python train.py --arch="unet" --model="class-conditioned image diffusion model" --dataset="coloured fractals of 300 iterated function systems on busy backdrops" --train_examples=48750 --image_size=48 --horizontal_flip=false --conditioning="class" --objective="v" --cond_dim=256 --targets=["colour"] --num_classes=12 --cond_dropout=0.2 --norm="groupnorm" --hidden_act="gelu" --weight_standardization=false --pixel_unshuffle=2 --widths=[64, 128, 192] --blocks_per_level=1 --scale_shift_norm=true --dropout=0.05 --attention=false --upsampling="pixel_shuffle" --init="trunc_normal_002" --residual_init="none" --optimizer="adamw" --learning_rate=0.0023 --beta1=0.9 --beta2=0.98 --eps=1e-08 --max_grad_norm=0.5 --max_steps=40000 --batch_size=128 --epochs=105.0 --lr_schedule="poly" --final_lr_fraction=0 --warmup_steps=1200 --weight_decay=0.0
Rows from block 2 of a small class-conditioned image diffusion model, named by matrix and row number. Rows with one number belong to one channel. Each number is 500 + 25 x the weight over its row's rms, rounded and kept within 0 to 999. All counts start at 0. Numbers have three digits each. After the name is the row's rms in percent of the matrix's.
After each channel's rows are labels from the 100 images, of 14976 (inputs lightly noised), where the channel reaches its highest value: "responds to" is what is common among them; "colour at peak" is the nearest of a few named colours to the mean colour under the peak. Only what is clearly more common there than usual is listed. The data: coloured fractals of 300 iterated function systems on busy backdrops. In brackets: how many of the 100, against the usual share in percent.
# convs0: first 3x3 conv (model.mid.0.convs.0.weight, 192x192x3x3, each kernel summed), inputs 128-191
# convs1: second 3x3 conv (model.mid.0.convs.1.weight, 192x192x3x3, transposed, each kernel summed), outputs 128-191

convs0.30 093:474479513502551493522474466509490528525516519500511458431470459536499473475448506476476492477478465439465454542473473490533527519538469453495515466473538468499492539506479531518496492496477529
convs1.30 087:551520467535469473477533491505515466481445533496514524531486508474487526524538468540507534523515518515520470436511497539495468502497508530465522484493485480488483493495509496541498477470498474
responds to: sparse (97 vs 29.8); teal (63 vs 8.3)
colour at peak: pink (52 vs 20.7)

convs0.25 079:515522538551491490477508513509451493472498484466542515507524532502522530541495536482506563556497510537506551523496548502507520495512483461509509485472473495463483496495489518481499469504487530
convs1.25 062:518522512473511556552496500490493529543493532499468534526535511504501525489506474517470563518507531540513479489494491490478486490526501459520490535528494497456487463496487485496475509532485445
responds to: grey (60 vs 8.5); yellow (37 vs 8.2)
colour at peak: brown (84 vs 25.9)

convs0.81 086:489478482514516552502465505437483516491476520507513483500487510485511516534479474522483537488499469507478512490481509492494511508509483480496484531488576522527507503524461510478467477481474472
convs1.81 097:514501491506471485479527497557530505536502508475536471506474476542526468504505483515543442473497488485544539471542536536522450502472525514484468488490459482516507494498535446502547488507505545
responds to: sparse (74 vs 29.8); black (27 vs 8.5); brown (25 vs 8.3)
colour at peak: pink (42 vs 20.7)

convs0.67 099:501514480509526514523495426512513488494519528515508508483528500494505471520515482509503474503539502515518490511500516509496539505530529536507537495477507472549472507543488520515503502526471524
convs1.67 065:536506492501520498502500487539533512503474481532480512519487541506490523550527513526524549517480533476492516479509502503508524533532523520541546504508506498508534515473495547521549502490508505
responds to: purple (38 vs 8.2)
colour at peak: white (31 vs 9.8)

convs0.85 092:492510497527510536494472496490459499504462528506507491506512481488486511524485465552486511489515500546498482491497510513483508496510448468463480514456578503521487503514456506484463438483494462
convs1.85 116:510511488506476478485525490552553487518491509482518484501475488544516478498508500520559464488505495482530552461577541561519454490469528516504486496502443483523518484483528456511548480507508531
responds to: sparse (84 vs 29.8); brown (45 vs 8.3); red (27 vs 8.3)
colour at peak: pink (56 vs 20.7)

convs0.28 091:525509517491502499511501464529543512486544506480507471454454486525531491527461478512498500517519473460459550541530539528528508549504547551505511532531531507543545512557516507499557537503530558
convs1.28 095:535508481498510507500512496486492493515489515510486508514526499414477527536490493512450553516508501494443439472472412479491509502545469508469511511489549490467493496519504537483461490482510482
responds to: black (89 vs 8.5); sparse (66 vs 29.8)
colour at peak: pink (45 vs 20.7)

convs0.99 104:497455477478531511529442469520503515544529489498504481470518480511479491503475509528526471539506482478495487493510468519515522506513506510488518508516527467529532514512510514505527490487512527
convs1.99 091:509536484525492489484547478512466502506476542509485494502512474455471481503515495519510512479494482487497475458503475518484489491517487547471506483473535473484490509519502504511468479453496475
responds to: green (42 vs 8.3); teal (31 vs 8.3)
colour at peak: grey (68 vs 28.6)

convs0.80 112:503492532519480505475495497455490515479464509495506476517513530497514521520491511512480524546510493514486512514496486512532511523519467509505513523528553536513521504522516522463515522548508497
convs1.80 101:486525473494501509498535478529534512500523499543481474485488465517470440482496461472512443501476480472501521458507504481513491459461504540513478500467485469525516504514492474450514475477500520
responds to: yellow (77 vs 8.2)
colour at peak: brown (79 vs 25.9)

convs0.18 084:509497527524530518513477507450471522487500508490467457464459476505511487479445486482456504497483466450466527496521505485484516495499504503455501569493522513480516477511470510453476526489512478
convs1.18 080:549475488518495525466507506520484507576479521495541517533501500456500530507517486525519507501532500559495445459468477520497504500518530503488527489503493478506486504499551504515483493486542519
responds to: yellow (49 vs 8.2)
colour at peak: black (37 vs 12.3)

convs0.26 079:510530521556499501486511516508477489479539496485547486514516516508528517541464503514514529528460531486531540515501511510523508493516476483468496488470458511486510525514539507504521477484512540
convs1.26 078:506511522467487532538483508492480546522492494480473510524541493501497513491493476501458550499516518537512458489457480468461457493498482461477466533520506503461474472530465465495463516524466467
responds to: sparse (62 vs 29.8); red (51 vs 8.3)
colour at peak: pink (49 vs 20.7)

convs0.8 090:474475486463520452508501461517451522520523478462518512491483533509506515510482526509521549563494511482494501525514466497525518503531492484460503494505482506505507540495543537491493495469523513
convs1.8 071:495548502530472511498562492514467510520476529509508530517491480480538512497485513499502477479477526529487489472494475496489466507451477535484477486491476496512474472481527439485454510489491498
responds to: sparse (66 vs 29.8); black (47 vs 8.5)
colour at peak: grey (70 vs 28.6)

convs0.161 089:518464510531473497461491481466524483468495496475493466491506480503518455503441413474472511498459473508490526493491457504474504506501467482468482492461506496471499517485473511444477489506483480
convs1.161 087:527489530478521485498498519523479520579514526489560514539499527498513535508484502470507488509547514553502499483467496485510492500515464476465498503528516508524483510516539486490517502561507542
responds to: white (53 vs 8.4)
colour at peak: brown (52 vs 25.9); black (40 vs 12.3)

convs0.117 105:472555510520547562539507494545487514507553525538497498507517472473451486518486485530505489471485506519507442440463501506504524458526515508490504493472512453508485504525496511479492473442480473
convs1.117 106:527496495530497485477508482555538489516484516511500483513490513553508513512521522550549505488508492477516532486550535567519504525513529500546514494505467494508547494476515529549556476495553523
responds to: sparse (87 vs 29.8); red (40 vs 8.3); brown (32 vs 8.3)
colour at peak: pink (52 vs 20.7); white (29 vs 9.8)

convs0.129 094:495457532543498458480457495510485476493530503501541519482519525535550524529508515492517517510521518509470553544518511523526513524488502481523518482501479504491487511476511490517522526498485545
convs1.129 085:476514499471524555542508495487481539523478510532455561508549542483505499495491482521466536536511540551491463492485460488475484499494462473499470528508522491496486502519475487468449519500506459
responds to: grey (43 vs 8.5); orange (42 vs 8.4)
colour at peak: brown (80 vs 25.9)